Weights of a small model that predicts concentration at each pixel.
Model: 11.1M parameters, 48-pixel images, arch caformer, norm layernorm, activation gelu, moe expert_choice, num experts 32, patch size [2, 2], depths [7, 7], widths [64, 128].
Data: trained on reaction-diffusion patterns (Gray-Scott), 47500 training examples, 49.6 epochs.
Rows from block 10 of a small model that predicts concentration at each pixel, named by matrix and row number. Rows with one number belong to one neuron. Each number is 128 + 32 x the weight over its row's rms, rounded and kept within 0 to 255. All counts start at 0. Numbers have three digits each.
After each neuron's rows are labels from the 100 images, of 14976, where the neuron reaches its highest value: "responds to" is what is common among them; "place" is the part of the image that holds the peak. Only what is clearly more common there than usual is listed. The data: reaction-diffusion patterns (Gray-Scott).
# fc1: MLP up (model.blocks.10.mlp.fc1.weight, 512x128), inputs 43-85
# fc2: MLP down (model.blocks.10.mlp.fc2.weight, 128x512, transposed), outputs 43-85

fc1.364:085095129124105110117143177119144105076108105127137133115137154125175137104163166104182165113051146155145091121097153111097117089
fc2.364:097110123080157089133197164127142107125116123143168089144110168162150162151073145106093100109136115121084066123153114127120086155
responds to: stretched; vivid
place: top left; middle left

fc1.259:114114138143102128169176138198112111167172103127075196141082136153149117153096119125082119154144102139140122196068161139146166164
fc2.259:143193123196174152078116119109117166146120192217110073104122077140132084046133099096103111051150124132139182141114088151124146169
responds to: grey
place: bottom left

fc1.380:102155081138146114039160139108163124120130090070171132162102162128120118084179106091115176060179094160076104132154124075116145214
fc2.380:158175217132077128128146134110167164152150137108158101151143048133102087099164176098136110082157134190172167092153126081132124170
responds to: grey; feed 0.039 kill 0.058
place: bottom right

fc1.425:148161110066084077087089201079137188167160125130140141126133145139102153124099111124111124093138144115131148129164146136163166116
fc2.425:129129060075162164111062144065172104112100160118128071162105086158117110150117085069160132125154114124107151146122176107152093205
responds to: grey
place: bottom left; bottom centre

fc1.407:057060128157136109123158087091106132132090084116153086134197130091151061123126111159127137138116170137063077067055126147122106118
fc2.407:166133116098100083147123121114093107123100166075137067126137133119136152113120141157116148137126123157173047180120162114154139155
responds to: stretched; dark
place: top right; middle right

fc1.321:060095068095153133116133117139174172164073162100099101167070128117160123185185116089079149133145122088087087092113134091149174170
fc2.321:120092185094180144086179134115080175127129184139119099159102072114148129128181149188232105177115087163143185142158129088107100069
responds to: stretched; dark
place: top right

fc1.33:087137052171165098132087183155111120108120147142091081156115231158097129112124161124229137138095147133157150130106077153135132116
fc2.33:119096150134121135100096186135109095040190111109141094157138156139101140119118157033178126145181083156066100110186141110171135109
responds to: stretched
place: middle left

fc1.317:156115142140155130144128161188163148099121081154106169140118123155181120102087096168148130146130107150064126098075120107080152113
fc2.317:210154131152163100114165138183134179156163117121141105153123155109129104092068086177130151092095120121098135160085070175143155135
responds to: grey
place: top centre

fc1.41:134114152112124122132130140117052144160091165139153144146066124087114119175100131109051126174122145142185154132087088149153202150
fc2.41:092178110157077120136162080144092119111203106122146108091086116140143156114119149103106175143111107084081136139133133116163153189
responds to: embossed; stretched
place: bottom right

fc1.198:168134116102148142127076210126151179119146107146077123115172109124145124168108067162094140095107110186164130108130090180078103130
fc2.198:050126140129145114123103152100119126077113100080118119192097122113115146061108135149092163122177110183089202095124139196138131083
responds to: stretched
place: bottom right; middle right

fc1.203:122217123111146080054117151131167113178099148068151087151092108175136060134114133110117163145166133142119112045117162143157123131
fc2.203:127128124126168154183144100056090143162100181128142130162147197149127127195117077154117134071079149098122101129143028159155131082
responds to: feed 0.039 kill 0.058; dark
place: centre

fc1.34:093164115149096141157100169123096140072127155136113102114131161108115106104078113122135122148136139115136088126088109118185154188
fc2.34:094128125136144109129121125079086145170173140151185096064096127178124161162134145089138098113147174136119137164125096105125140117
responds to: stretched
place: bottom left

fc1.192:154148110122066114127102148136084185066105129137166122123116113143121125151138152142091110149142044091123140130150091168141189140
fc2.192:149184168166121138161151113138089095062096116078206102183124121115119109135043176154204148118139173180133130157169133188117105150
responds to: embossed; vivid
place: bottom right

fc1.274:121100136177127113127235168169157194168116146147103137129108133131083088167036145104043116113141153150127141123128095157133145144
fc2.274:158177144113126122196104095089100125174165139144189169097085102175126189147068127111143146180097161131133107107078084148120151069
responds to: stretched
place: bottom right

fc1.402:121043147130164135169172071151117135101138069156106185147114206193123115151078132101163134177113176175128129168136129071180081127
fc2.402:081069114141108149100116140165144159114124139107174179146098148110101137184115145115142145166185200137112119106175168123118112138
responds to: embossed
place: top left

fc1.238:155143080128104151140108179143166162122078079110134150083149113096113170106134101056125126078128114104199097147051142143069130133
fc2.238:046133142117118161121097165088126091121140156098142145069178203082102087165148100178144120104121114090114152157136156111129162109
responds to: embossed; dark; feed 0.062 kill 0.061
place: top left